From a checkpoint of a small encoder-decoder image transcriber.
Training: soap at rate 0.0014, 5500 steps, batches of 64.
Data: trained on numbers of one to four digits printed on busy colour backdrops, 147500 training examples.
Rows from block 7 of the image encoder of a small encoder-decoder image transcriber, named by matrix and row number. Rows with one number belong to one neuron. Each number is 200 + 40 x the weight over its row's rms, rounded and kept within 0 to 999. All counts start at 0.
After each neuron's rows are labels from the 100 images, of 14976, where the neuron reaches its highest value: "top examples" is what is common among them. Only what is clearly more common there than usual is listed. The data: numbers of one to four digits printed on busy colour backdrops.
# fc1: MLP up (encoder.blocks.7.mlp.fc1.weight, 1920x320), inputs 107-213
# fc2: MLP down (encoder.blocks.7.mlp.fc2.weight, 320x1920, transposed), outputs 107-213

fc1.430,222,247,237,164,166,213,143,176,162,234,207,246,231,208,213,212,182,165,214,161,202,126,209,188,212,266,233,225,96,177,182,192,252,218,213,148,194,209,189,251,184,255,201,227,219,193,142,227,167,162,188,161,160,234,168,229,220,146,149,149,203,174,174,219,219,233,289,208,182,150,148,204,199,212,132,269,108,167,137,224,196,249,59,165,233,147,228,177,146,210,145,177,254,205,139,186,125,222,193,222,180,198,145,211,166,232,199
fc2.430,189,212,240,183,143,198,201,187,222,143,220,228,267,182,209,227,219,181,242,218,199,152,242,158,237,190,197,222,150,223,176,175,226,242,106,139,185,176,216,141,219,195,204,179,214,226,201,227,261,182,196,203,245,158,215,149,170,161,263,268,213,198,161,189,164,258,174,121,202,135,186,199,153,247,119,196,125,239,243,149,238,201,180,170,189,208,241,227,165,173,111,125,217,207,156,186,222,100,125,213,275,175,259,190,188,146,116
top examples: the digit 4; last digit: 4

fc1.190,225,231,175,173,175,237,154,220,188,256,121,179,226,209,269,211,233,66,130,150,261,264,222,219,144,234,177,226,151,211,166,235,164,267,239,175,188,201,231,157,215,192,143,183,266,158,258,219,182,197,174,189,227,300,240,165,102,232,208,203,178,173,187,224,251,181,239,240,193,157,195,201,225,142,218,214,163,199,208,195,207,233,201,211,242,220,243,186,179,260,183,245,140,193,190,179,179,254,193,174,151,193,156,176,167,246,148
fc2.190,151,220,225,163,218,214,185,181,178,232,217,186,200,223,187,175,234,164,236,239,214,189,196,190,210,209,224,196,146,183,159,197,252,239,98,197,193,149,143,188,239,158,162,263,186,265,191,223,292,169,222,208,266,189,228,226,225,150,220,232,197,156,112,171,161,257,281,121,223,210,221,192,198,185,134,212,182,194,249,213,193,199,208,167,219,174,182,262,227,240,168,172,190,200,212,154,242,143,124,175,250,207,224,216,227,168,266
top examples: length: three; the digit 4; the digit 1; last digit: 4

fc1.412,234,271,175,211,198,189,206,218,238,226,160,184,242,159,149,229,144,206,211,187,161,276,191,157,126,179,196,132,265,178,204,303,237,268,190,171,174,226,208,244,193,191,226,240,210,206,244,229,180,159,149,222,220,187,177,176,182,254,180,210,180,222,196,133,163,218,256,194,199,157,178,128,203,149,243,222,170,149,260,233,188,162,148,201,171,173,219,134,181,189,224,232,139,108,234,189,196,183,235,177,204,215,176,220,177,107,224
fc2.412,219,197,150,185,208,325,209,198,213,237,252,230,168,184,144,189,232,179,183,154,217,187,199,245,151,282,228,215,211,209,210,189,206,177,133,182,232,158,110,144,223,186,231,137,274,268,222,220,195,142,173,219,172,181,188,133,187,147,272,177,206,126,185,198,161,190,283,176,185,210,222,151,164,147,124,170,208,221,128,145,186,188,147,195,152,139,213,236,178,235,215,124,163,332,217,229,189,301,231,227,249,171,259,149,211,183,156
top examples: length: one; the digit 4; first digit: 4; last digit: 4

fc1.496,192,202,223,239,98,184,129,269,166,233,129,161,253,229,256,174,140,148,213,210,207,226,154,226,142,199,154,205,141,171,126,171,211,259,237,219,132,244,240,190,152,208,215,273,251,155,288,188,188,197,145,149,184,266,203,190,146,206,221,175,260,194,157,199,260,202,238,293,191,240,237,150,210,178,143,183,133,198,224,224,208,173,130,162,167,195,146,237,210,283,185,219,239,252,213,231,162,201,220,175,121,216,159,263,154,202,169
fc2.496,128,211,197,170,213,203,210,188,192,197,207,196,213,213,232,215,250,156,201,193,216,147,229,218,188,211,222,261,227,164,175,199,230,243,107,199,188,160,121,191,329,167,180,207,204,270,198,210,265,161,225,209,283,191,236,222,220,167,225,186,149,159,189,207,139,296,292,88,218,167,226,226,167,181,179,196,206,204,242,221,207,218,210,244,207,171,195,225,147,204,191,139,202,228,205,173,238,145,138,209,270,222,198,172,244,181,274
top examples: length: three; the digit 1; the digit 4; last digit: 1

fc1.640,222,188,207,156,221,232,173,224,215,206,163,172,219,226,222,199,216,158,217,165,221,234,182,200,150,207,202,235,160,284,144,161,157,183,148,195,205,219,204,171,151,121,218,234,185,186,201,231,232,265,229,145,208,230,218,203,179,196,243,107,170,213,228,276,194,252,189,223,179,202,213,227,179,200,153,247,197,133,174,201,196,152,273,159,179,158,235,209,184,160,190,179,197,186,136,199,260,204,187,202,267,228,219,194,174,295,184
fc2.640,190,226,210,181,211,218,195,156,172,141,221,191,202,223,215,309,153,290,163,181,199,121,252,225,251,197,219,178,191,218,257,211,185,255,162,213,193,131,287,205,231,113,201,90,192,193,162,298,140,278,200,249,195,241,209,147,176,156,137,210,203,200,204,231,176,186,119,336,214,190,212,284,155,191,191,202,193,206,243,193,200,220,201,192,171,178,269,171,211,174,196,113,193,194,178,192,178,165,243,178,199,196,192,164,196,175,186
top examples: length: four; the digit 9

fc1.629,145,144,277,186,228,249,170,191,229,177,235,236,176,152,153,209,231,167,205,175,217,92,165,220,209,248,185,248,104,203,242,204,223,186,140,251,189,172,216,223,189,224,251,265,183,120,223,179,234,236,180,115,225,185,244,153,194,226,177,191,223,199,173,241,255,275,252,174,283,143,133,207,209,174,201,233,95,156,213,160,268,154,192,186,202,195,219,203,179,132,212,133,165,187,181,225,233,253,98,171,239,199,173,206,156,237,162
fc2.629,205,178,251,182,206,286,224,154,147,137,185,206,246,169,176,204,160,270,229,194,213,247,241,226,194,146,234,217,120,225,173,167,195,245,196,181,175,176,150,224,223,226,226,180,268,230,198,239,215,166,177,195,202,170,201,190,186,156,176,179,258,164,215,184,125,177,166,174,172,238,162,178,209,285,216,156,215,216,247,142,220,180,220,177,193,288,194,243,176,187,261,211,209,205,221,267,220,127,131,276,211,162,148,215,217,226,263
top examples: the digit 4; length: four; first digit: 4

fc1.580,283,133,222,187,192,132,169,226,221,179,245,182,220,232,230,215,211,198,158,219,111,155,241,183,186,203,196,200,162,138,261,154,192,243,216,187,221,141,160,187,196,175,214,138,171,244,204,135,153,152,185,176,161,159,218,213,181,218,156,183,178,205,130,201,177,246,196,230,242,206,176,173,172,237,180,192,226,275,152,208,255,227,185,233,101,190,194,248,233,192,231,294,221,258,138,167,166,209,194,211,184,218,157,218,215,235,141
fc2.580,206,206,196,199,206,179,193,188,277,228,176,206,219,177,131,244,220,191,219,192,167,203,195,153,185,254,214,225,227,234,221,210,208,159,297,196,182,207,189,190,215,122,167,233,186,207,190,175,244,236,188,159,228,143,184,221,204,206,184,185,117,188,228,214,119,162,179,149,169,269,176,254,201,205,187,244,145,191,140,176,273,205,216,199,191,296,243,176,151,286,232,132,209,213,197,198,204,158,281,218,179,226,204,268,187,188,187
top examples: the digit 0; last digit: 0; first digit: 0

fc1.635,201,177,142,257,173,241,208,195,138,157,238,143,219,197,272,129,184,167,237,222,161,239,179,220,106,198,209,234,262,191,116,291,222,258,189,209,174,193,255,161,162,216,286,167,193,234,196,190,159,182,251,188,189,186,318,259,171,197,206,106,124,221,209,219,138,158,124,201,174,137,281,132,143,224,187,252,232,202,195,161,173,228,206,223,218,162,253,176,249,277,197,137,187,237,242,217,203,255,131,201,162,206,186,215,169,180,164
fc2.635,219,208,272,186,210,177,182,201,288,173,218,220,229,194,143,206,188,144,174,183,197,177,135,167,241,227,230,187,245,219,268,204,218,123,197,151,210,154,278,188,123,206,174,193,188,182,173,159,183,271,152,156,255,256,222,201,131,223,161,176,151,229,229,180,205,172,232,283,207,189,142,215,201,133,161,218,166,234,162,122,221,210,158,164,222,122,140,227,203,203,136,225,210,204,174,219,220,186,305,135,213,150,162,189,225,215,261
top examples: length: one; last digit: 7; first digit: 7; last digit: 9

fc1.173,207,149,229,188,190,119,198,186,290,146,223,234,213,182,212,192,258,225,280,251,148,212,131,201,207,172,191,223,142,211,217,180,293,184,159,154,191,221,204,214,249,224,239,216,203,221,192,111,182,241,176,217,313,150,193,189,183,226,211,188,117,174,239,162,100,232,229,145,232,186,235,257,140,174,115,207,266,159,253,209,221,259,101,158,233,209,236,186,172,226,259,139,174,183,249,187,264,170,294,272,146,208,200,170,189,241,192
fc2.173,228,213,209,216,182,129,231,193,258,241,186,203,260,154,227,215,278,171,193,138,191,187,180,177,176,195,202,216,207,140,220,187,196,144,254,180,195,209,146,174,271,183,193,219,218,226,187,211,218,307,213,227,255,226,186,184,164,93,212,309,205,199,157,202,184,212,151,153,169,209,160,175,166,214,220,284,221,251,154,231,232,246,254,243,149,162,197,190,200,138,169,215,241,225,162,202,154,173,207,237,215,124,212,212,194,237,167
top examples: the digit 0; first digit: 0; last digit: 0

fc1.539,162,237,275,243,177,205,147,222,64,231,240,261,254,155,257,198,197,257,153,230,171,188,210,297,172,244,176,181,184,246,157,194,126,204,186,179,227,126,193,185,151,160,239,200,218,271,196,157,227,177,202,187,198,180,199,147,142,237,193,210,183,253,165,217,251,216,192,270,182,164,162,194,182,162,184,264,224,194,181,158,183,215,273,299,237,165,133,199,228,246,161,151,162,235,292,226,143,196,274,235,252,152,159,201,222,206,141
fc2.539,200,217,255,185,159,240,198,212,283,169,223,203,195,212,170,171,283,192,222,167,191,226,170,135,234,205,209,206,223,141,236,236,198,140,143,129,214,179,264,184,120,228,190,173,197,197,185,106,130,219,189,199,300,243,126,165,195,214,231,243,154,181,198,198,102,200,222,225,158,181,147,200,187,164,154,203,195,208,172,198,208,192,168,127,179,150,222,212,183,232,161,223,168,243,194,178,249,247,222,202,205,143,172,201,171,207,281
top examples: length: one; the digit 7; first digit: 7; last digit: 7

fc1.218,269,255,122,175,135,292,124,183,202,275,215,219,179,208,239,215,182,202,182,210,231,228,224,122,153,198,291,206,237,146,149,162,166,180,224,226,194,173,207,214,222,197,169,184,231,187,197,138,191,222,207,159,214,209,203,169,212,185,177,175,261,160,281,189,209,192,202,204,242,178,250,203,221,263,263,248,181,226,164,158,214,102,154,215,268,194,199,150,178,193,185,174,141,167,240,160,216,186,220,227,120,185,181,243,158,224,229
fc2.218,222,252,244,230,220,194,183,175,251,214,160,227,183,228,218,300,163,125,184,179,141,177,161,197,249,211,183,183,306,239,184,173,142,218,127,277,219,135,199,207,157,174,118,275,203,201,248,217,127,259,202,177,234,130,213,158,219,247,111,187,173,169,189,200,191,177,238,200,206,274,184,214,199,205,217,126,254,182,225,243,252,206,246,300,227,150,241,210,189,282,210,220,219,169,214,257,159,204,305,161,210,189,198,228,202,163,149
top examples: the digit 3; first digit: 3; last digit: 3

fc1.730,190,237,190,172,174,165,239,229,170,169,135,180,242,147,137,210,148,108,179,255,156,190,174,198,276,253,189,209,176,193,223,243,113,231,198,189,124,193,191,182,258,202,240,129,200,208,247,266,199,206,167,238,273,171,196,117,212,230,215,210,151,167,166,197,182,189,218,224,126,172,151,191,215,232,256,147,150,191,181,169,162,246,230,226,197,206,302,265,172,215,222,197,242,239,226,228,218,233,189,203,225,150,246,227,268,173,194
fc2.730,226,160,211,204,195,111,216,187,178,259,153,224,227,113,220,119,190,264,212,151,189,238,158,218,180,242,185,217,161,187,220,269,226,185,216,226,177,208,173,240,226,227,209,334,96,215,156,224,247,222,188,187,154,215,198,263,212,126,216,194,237,176,204,230,244,121,192,139,139,238,178,231,220,218,170,194,252,192,206,279,201,229,158,290,242,165,147,244,220,197,267,264,201,182,251,239,146,177,217,220,189,196,169,177,209,255,232
top examples: the digit 0; length: four

fc1.716,209,207,204,189,158,238,235,235,209,216,237,141,156,205,211,246,259,220,231,176,227,245,172,205,177,106,227,205,264,209,114,140,261,305,273,178,146,159,210,205,226,193,170,160,152,263,210,165,120,181,220,184,206,141,207,171,228,155,264,189,148,144,185,119,207,172,141,285,181,203,156,147,260,184,211,181,177,255,205,141,220,200,162,183,234,102,124,190,249,215,148,175,222,169,190,162,135,234,286,150,228,145,196,228,212,172,110
fc2.716,185,233,194,194,201,211,262,187,178,176,161,228,176,233,290,200,219,64,185,239,184,208,166,221,201,189,271,172,205,135,251,225,168,93,161,201,217,240,280,308,150,175,197,183,230,152,184,138,170,173,180,207,114,187,264,212,171,242,115,124,186,184,145,201,192,131,199,241,186,175,155,193,204,174,150,189,161,188,205,197,236,214,116,134,213,192,185,181,177,226,111,172,260,246,237,177,223,217,208,174,284,198,200,178,188,185,264
top examples: length: one; the digit 3; last digit: 3; first digit: 3

fc1.341,176,236,183,198,243,142,209,192,156,140,121,220,175,183,168,202,162,147,148,139,205,187,186,183,208,210,238,196,124,172,108,198,192,210,215,236,156,228,149,211,221,184,193,164,191,209,176,205,133,222,187,135,164,260,226,230,248,218,190,202,182,170,182,189,227,201,148,234,192,123,142,179,218,274,109,248,96,203,141,200,144,228,232,205,147,214,175,228,154,186,248,248,201,181,185,218,296,206,211,165,161,221,226,192,207,223,195
fc2.341,217,209,203,185,227,284,174,183,212,237,225,189,190,228,149,244,183,217,191,235,258,184,273,184,187,252,168,208,59,222,241,217,151,199,255,212,250,173,271,177,303,240,199,90,179,258,190,229,252,249,204,217,187,112,203,156,171,280,170,110,156,254,189,224,280,240,127,219,180,181,121,215,193,169,198,200,216,143,172,173,147,177,180,210,199,225,234,210,130,176,186,172,218,223,196,194,249,172,215,229,193,139,185,265,177,168,228
top examples: the digit 4; serif; last digit: 4; first digit: 4

fc1.533,145,146,184,273,182,257,177,140,170,206,222,240,219,214,170,114,125,243,175,191,247,198,178,312,173,185,204,222,191,192,177,218,180,157,214,249,204,226,193,174,156,202,207,162,156,191,200,195,274,239,173,162,214,190,77,197,206,223,206,155,249,142,227,235,174,260,232,201,160,139,77,214,217,131,118,163,185,151,221,242,177,209,228,194,228,170,195,189,272,222,229,245,195,210,154,172,252,224,199,149,197,231,198,195,221,228,199
fc2.533,213,254,199,201,182,246,202,178,214,163,233,217,157,233,52,301,134,130,213,164,150,250,202,229,202,208,223,254,100,146,218,201,204,129,300,164,171,182,231,173,129,242,220,270,194,228,201,186,143,157,193,263,121,218,242,148,196,279,189,211,210,233,198,189,246,192,118,216,168,219,226,200,185,227,98,242,163,211,121,112,251,177,213,143,193,198,209,285,214,195,258,257,207,187,196,235,171,212,187,167,193,188,181,180,229,242,198
top examples: length: four; the digit 7; last digit: 7

fc1.4,192,210,245,217,212,146,206,161,197,190,199,223,204,289,204,198,140,142,218,297,190,156,175,176,237,176,198,172,278,250,210,160,192,218,217,200,159,278,209,246,192,206,187,219,196,152,174,155,206,148,187,239,246,170,207,232,197,166,156,227,198,223,227,227,244,205,196,170,109,191,175,201,169,256,221,196,184,290,185,206,191,248,228,187,126,188,176,246,259,249,233,280,183,254,162,232,215,227,113,188,232,150,176,195,233,186,196
fc2.4,195,263,232,212,208,195,186,266,143,193,157,230,212,188,191,266,195,303,216,161,207,259,176,200,224,264,172,234,198,234,200,217,238,122,298,246,197,194,172,177,209,232,216,187,180,221,201,201,200,260,140,199,252,226,162,183,206,226,248,144,225,140,252,212,258,169,104,226,189,156,190,241,179,216,260,186,289,214,184,202,180,178,242,274,197,139,209,171,181,191,255,244,178,180,228,193,204,275,215,233,141,191,242,217,208,192,222
top examples: length: three; last digit: 2; last digit: 3; last digit: 8

fc1.453,188,214,177,186,249,259,205,215,184,181,222,231,181,208,172,127,156,216,188,192,160,247,165,231,212,230,234,156,167,206,211,179,167,248,162,190,215,218,207,173,250,235,157,154,254,204,164,174,198,170,273,219,189,153,212,236,234,184,178,180,169,211,235,202,146,285,196,35,275,141,139,119,198,197,223,219,134,145,149,205,146,114,220,196,222,288,214,234,233,188,227,190,216,219,168,154,248,226,107,272,235,255,243,189,188,200,210
fc2.453,211,125,291,207,167,171,166,195,135,210,173,176,264,124,228,200,160,287,195,219,193,149,184,199,180,236,196,153,22,232,126,154,187,86,211,140,194,234,241,262,160,223,199,209,170,214,216,131,148,187,169,207,136,162,240,196,201,202,249,188,205,158,204,202,221,193,227,264,192,155,160,186,218,259,146,191,148,259,189,222,212,192,193,206,177,279,179,170,201,124,234,235,238,166,176,186,233,242,209,216,222,181,225,214,190,263,199
top examples: the digit 4; last digit: 4

fc1.518,213,153,237,178,139,198,186,201,238,175,204,144,176,229,98,275,152,174,236,168,206,195,201,269,200,255,210,188,179,166,264,246,201,210,160,213,137,208,207,241,206,168,184,221,187,224,204,157,196,229,219,211,187,196,226,149,152,195,187,229,311,190,156,180,252,313,173,164,165,140,170,252,246,168,142,200,216,255,167,161,202,232,163,149,213,285,182,243,250,228,248,131,338,225,232,235,207,181,202,312,233,256,221,181,226,164,177
fc2.518,221,257,225,219,153,218,238,196,174,140,209,204,221,113,264,235,270,211,214,186,168,243,191,187,234,159,209,213,231,209,285,153,200,178,296,179,180,179,241,141,144,270,218,280,178,180,187,210,203,265,188,211,266,197,211,131,203,247,202,253,184,274,228,215,165,169,146,256,193,170,188,185,184,279,207,255,208,172,160,172,188,197,222,212,207,213,176,220,196,112,131,268,153,232,130,186,149,129,283,171,209,192,162,253,188,292,234
top examples: first digit: 9

fc1.549,186,212,235,207,258,157,234,156,249,169,164,198,236,198,179,236,262,185,231,181,222,219,194,226,170,211,197,174,192,273,127,181,242,176,208,227,134,241,177,173,181,182,221,153,191,251,162,219,158,238,178,209,155,235,260,150,128,232,223,138,219,158,211,245,201,217,149,249,143,178,225,205,223,170,201,188,237,152,165,194,273,171,248,168,217,189,281,233,152,174,195,137,175,239,211,167,220,188,216,212,232,254,204,249,208,202,184
fc2.549,209,209,163,184,207,257,150,213,196,153,195,165,197,260,165,301,189,251,182,141,191,150,228,197,242,228,228,181,148,205,277,233,161,214,192,166,218,117,287,167,156,173,214,141,186,192,162,254,166,245,234,296,177,204,216,93,197,248,134,213,173,205,202,210,253,148,157,265,205,193,170,284,120,190,170,195,131,197,226,217,179,223,193,199,134,185,256,204,214,216,156,130,224,174,200,196,207,170,237,161,173,157,180,193,174,218,151
top examples: the digit 3; length: three

fc1.266,188,191,255,210,151,176,193,250,147,203,182,114,254,196,224,253,190,246,129,210,162,189,212,196,215,231,242,203,80,196,268,250,204,244,206,234,133,182,103,282,268,231,152,132,207,254,162,153,205,145,133,224,201,189,172,186,218,169,163,214,234,151,206,217,257,244,177,187,185,181,207,211,138,247,119,181,172,266,194,199,223,239,195,188,186,259,171,88,235,200,199,170,203,233,159,208,149,169,141,248,194,193,256,144,281,217,239
fc2.266,181,195,239,190,199,216,174,177,237,122,218,218,190,90,120,187,230,242,279,198,290,225,194,186,199,169,221,184,142,184,242,176,189,179,195,219,194,178,236,138,149,193,254,205,184,219,158,156,234,258,193,206,294,240,219,184,143,224,198,220,246,258,160,240,187,193,187,163,163,128,125,223,206,241,177,291,183,140,135,218,145,157,222,164,140,203,217,202,159,163,118,202,227,211,200,199,231,160,156,270,216,183,117,302,172,294,147
top examples: the digit 4; last digit: 4

fc1.277,186,205,193,214,192,200,264,186,239,252,188,258,224,227,178,204,163,172,208,243,188,200,179,184,259,198,89,189,175,167,215,202,225,241,212,165,247,141,120,136,231,175,221,271,185,189,202,190,151,246,284,268,236,91,203,253,160,160,237,204,180,210,228,229,194,207,244,177,132,147,153,229,162,141,213,189,241,184,264,221,202,236,191,242,209,183,251,197,167,198,202,140,173,184,167,238,257,186,209,236,188,101,177,228,187,155,211
fc2.277,203,183,139,220,178,103,152,226,223,214,173,204,166,120,274,211,226,236,200,219,227,165,189,218,211,237,225,175,72,140,180,229,175,205,238,136,170,218,211,247,276,192,195,68,139,219,190,254,310,230,133,213,191,253,179,161,186,148,244,216,93,235,151,184,186,243,243,206,245,260,189,259,193,188,103,252,159,159,236,135,206,161,221,223,136,322,210,130,187,215,265,110,180,226,201,244,235,179,223,195,201,230,204,195,201,204,116
top examples: the digit 0; last digit: 0; length: two; first digit: 0

fc1.257,271,145,131,203,134,107,240,277,195,109,260,140,255,226,251,188,179,194,210,219,227,154,235,199,208,259,227,193,164,187,279,185,163,203,212,220,252,210,153,188,169,179,227,155,208,195,192,177,163,194,190,187,179,141,152,219,238,283,228,201,140,194,128,228,232,235,241,210,247,265,185,181,190,279,162,243,219,247,141,168,228,199,182,166,150,222,193,237,309,224,165,175,205,229,186,160,129,211,290,202,306,207,211,153,177,275,204
fc2.257,192,162,163,197,167,100,245,176,253,242,212,205,240,130,110,179,263,202,219,149,184,214,158,200,147,186,164,254,200,160,315,230,194,149,223,168,180,239,247,155,245,239,165,221,179,182,204,128,193,294,191,160,228,169,191,248,181,192,124,181,184,173,223,246,152,170,180,201,181,303,189,218,209,202,162,261,219,180,179,193,236,174,242,216,201,220,166,219,148,252,254,188,239,187,226,250,214,92,267,230,224,207,160,182,170,215,213
top examples: the digit 0; first digit: 0; last digit: 0

fc1.105,207,199,169,178,128,201,206,170,128,213,253,206,181,198,131,196,251,197,216,124,172,238,222,190,123,164,151,189,199,181,217,269,268,141,144,213,196,164,201,201,169,207,205,190,184,173,134,207,217,239,123,163,148,122,252,277,141,299,212,165,180,120,245,149,224,286,165,210,165,216,219,218,195,268,153,125,201,177,196,186,214,227,214,212,238,191,238,190,202,191,273,120,192,258,176,153,178,211,240,228,226,219,236,184,219,175,153
fc2.105,212,234,164,199,218,292,157,162,213,81,199,221,230,177,119,271,221,172,218,115,166,202,174,168,226,193,221,229,215,163,226,177,165,133,269,170,195,192,242,125,196,240,211,259,146,181,208,222,211,238,213,274,136,223,203,60,230,275,160,227,168,181,191,226,219,207,118,244,203,227,209,211,133,197,175,198,126,232,140,203,239,176,198,165,210,162,253,200,177,202,259,211,190,175,191,243,204,155,224,192,161,168,210,203,205,252,170
top examples: the digit 3; length: two; first digit: 3; last digit: 3

fc1.424,194,140,226,211,205,188,166,219,242,170,185,191,178,208,211,228,171,165,240,312,189,239,201,227,211,238,209,192,200,201,178,277,123,165,210,187,257,193,141,212,236,178,177,224,180,207,191,163,256,124,214,190,191,175,206,131,218,203,182,164,149,241,184,219,187,195,210,253,150,210,211,310,193,196,233,291,260,203,201,155,238,258,205,162,131,122,190,245,225,199,198,188,297,136,218,208,193,69,128,166,232,217,281,230,224,246,227
fc2.424,192,176,184,216,167,92,284,138,272,237,186,204,180,259,270,148,250,221,180,120,189,235,209,184,144,214,202,216,188,172,198,241,209,239,251,171,190,143,208,169,242,152,167,226,137,211,205,198,290,168,143,212,267,218,232,235,234,121,133,219,176,255,187,198,217,194,201,164,198,196,186,211,226,173,159,222,125,234,147,234,238,175,206,299,147,262,252,275,191,241,316,310,153,238,243,222,150,173,249,225,122,243,213,217,235,230,244
top examples: length: three; the digit 0; the digit 7; first digit: 0

fc1.766,190,100,223,181,178,210,131,140,200,195,215,178,170,206,169,151,201,153,193,242,197,203,155,271,215,187,167,197,180,198,186,256,204,209,168,154,170,192,231,196,171,154,247,230,245,263,236,201,190,162,211,191,237,241,207,163,204,247,190,178,138,217,228,255,206,290,219,289,194,238,178,172,239,171,223,156,184,232,221,220,294,130,166,172,234,96,216,164,250,186,147,203,176,209,318,202,139,232,166,126,178,107,173,256,227,125,219
fc2.766,261,255,186,181,203,247,228,202,274,241,223,199,242,216,177,157,175,169,157,207,181,207,155,190,203,250,191,171,313,227,161,192,185,154,189,169,233,176,202,231,124,182,186,97,204,154,205,156,160,218,170,176,210,169,208,255,183,247,138,198,243,235,161,207,176,212,127,205,202,166,148,173,249,193,168,237,163,199,111,234,230,197,193,216,147,221,170,219,151,200,133,177,179,183,159,189,217,199,318,191,250,242,190,243,175,112,238
top examples: length: one; first digit: 4

fc1.692,228,142,187,179,141,222,199,196,191,228,185,187,259,220,168,219,143,214,211,240,224,198,184,274,153,198,301,217,181,247,251,235,125,204,207,137,152,193,206,186,155,261,252,192,248,198,215,180,174,151,239,172,158,200,225,251,163,131,215,188,170,163,236,239,182,209,203,168,206,128,330,235,237,203,151,176,217,214,187,161,259,219,236,176,198,138,236,193,249,250,194,191,215,234,253,253,211,229,251,154,126,142,157,172,205,222,248
fc2.692,213,151,244,193,196,240,177,182,253,165,194,196,216,184,172,204,293,194,162,175,107,210,162,187,240,226,203,200,292,158,208,233,201,130,183,146,228,163,281,195,91,222,181,299,251,181,178,100,242,268,188,158,231,263,188,210,160,276,224,235,175,210,196,171,248,170,180,237,158,158,136,185,196,194,156,249,236,231,164,153,217,225,177,181,175,178,147,245,213,219,122,205,242,185,216,171,126,228,199,158,209,148,163,181,210,274,291
top examples: the digit 1; length: three; last digit: 1

fc1.519,256,118,266,190,209,219,195,262,201,188,162,193,217,219,175,213,135,264,176,203,206,168,243,185,229,161,229,191,200,168,232,165,184,132,188,174,164,182,154,194,134,203,205,202,215,199,219,297,210,203,169,162,146,155,234,230,204,165,177,211,207,192,226,125,182,183,136,245,249,169,273,183,200,194,152,210,193,182,259,155,210,149,210,142,163,216,256,247,278,207,250,265,209,232,272,186,194,196,265,191,206,169,189,206,199,165,229
fc2.519,243,191,201,200,174,196,199,133,179,143,185,207,188,183,247,212,273,182,196,235,98,215,172,174,207,244,174,200,139,213,97,225,178,262,135,189,227,129,164,249,149,244,193,106,210,169,159,130,244,253,226,189,191,279,153,208,199,259,206,268,189,132,112,184,237,187,321,227,219,156,133,192,195,242,167,242,177,187,170,166,149,186,194,191,177,191,155,156,247,207,161,144,246,169,240,202,159,227,191,208,238,163,230,152,205,294,167
top examples: the digit 1; length: two; last digit: 1; first digit: 1

fc1.542,217,256,106,225,211,271,130,240,215,125,248,213,195,198,194,251,204,234,212,132,224,200,204,149,171,240,155,205,183,117,193,186,224,257,210,203,279,176,217,190,164,238,201,169,261,236,208,149,148,172,273,234,238,201,189,186,177,212,183,141,127,215,248,204,158,237,211,207,183,227,231,251,158,267,163,192,197,166,218,228,234,204,168,231,207,254,240,199,158,125,172,235,201,230,232,219,246,198,188,235,234,258,172,208,217,156,185
fc2.542,186,221,242,213,206,150,183,260,153,185,211,183,298,222,258,127,160,224,183,197,204,167,214,214,241,191,146,209,301,196,224,198,155,280,171,221,212,176,182,179,231,216,223,261,217,157,259,234,217,182,227,203,214,233,241,124,203,209,182,253,222,177,244,197,196,186,212,140,196,169,218,225,247,236,298,182,157,223,271,211,165,149,171,230,230,158,177,216,222,201,199,294,247,171,198,212,177,143,188,208,156,158,213,182,155,204,276
top examples: length: four; the digit 8

fc1.577,161,196,220,256,272,197,141,208,225,236,215,204,233,175,169,274,322,168,177,170,208,159,252,257,244,249,127,203,157,177,158,182,253,208,248,189,182,165,207,282,186,173,275,145,236,243,169,209,166,223,108,208,239,185,218,123,200,309,230,272,179,173,250,155,148,213,263,241,172,188,157,162,192,232,157,285,210,158,172,220,236,265,204,168,144,167,205,227,122,162,229,201,170,177,156,177,150,224,253,231,199,185,227,224,169,206,200
fc2.577,222,156,208,206,183,288,233,185,226,232,257,193,186,239,152,250,234,160,151,170,189,202,186,201,209,192,223,195,147,254,190,209,143,213,197,146,223,189,187,114,147,210,230,148,192,143,203,132,96,279,240,206,261,224,199,276,201,179,167,199,119,172,118,203,239,224,218,216,241,238,170,203,156,190,192,194,147,177,64,192,255,239,162,173,201,190,217,236,159,224,48,95,143,215,220,210,188,195,215,227,235,159,169,217,205,188,125
top examples: the digit 3; length: three; last digit: 3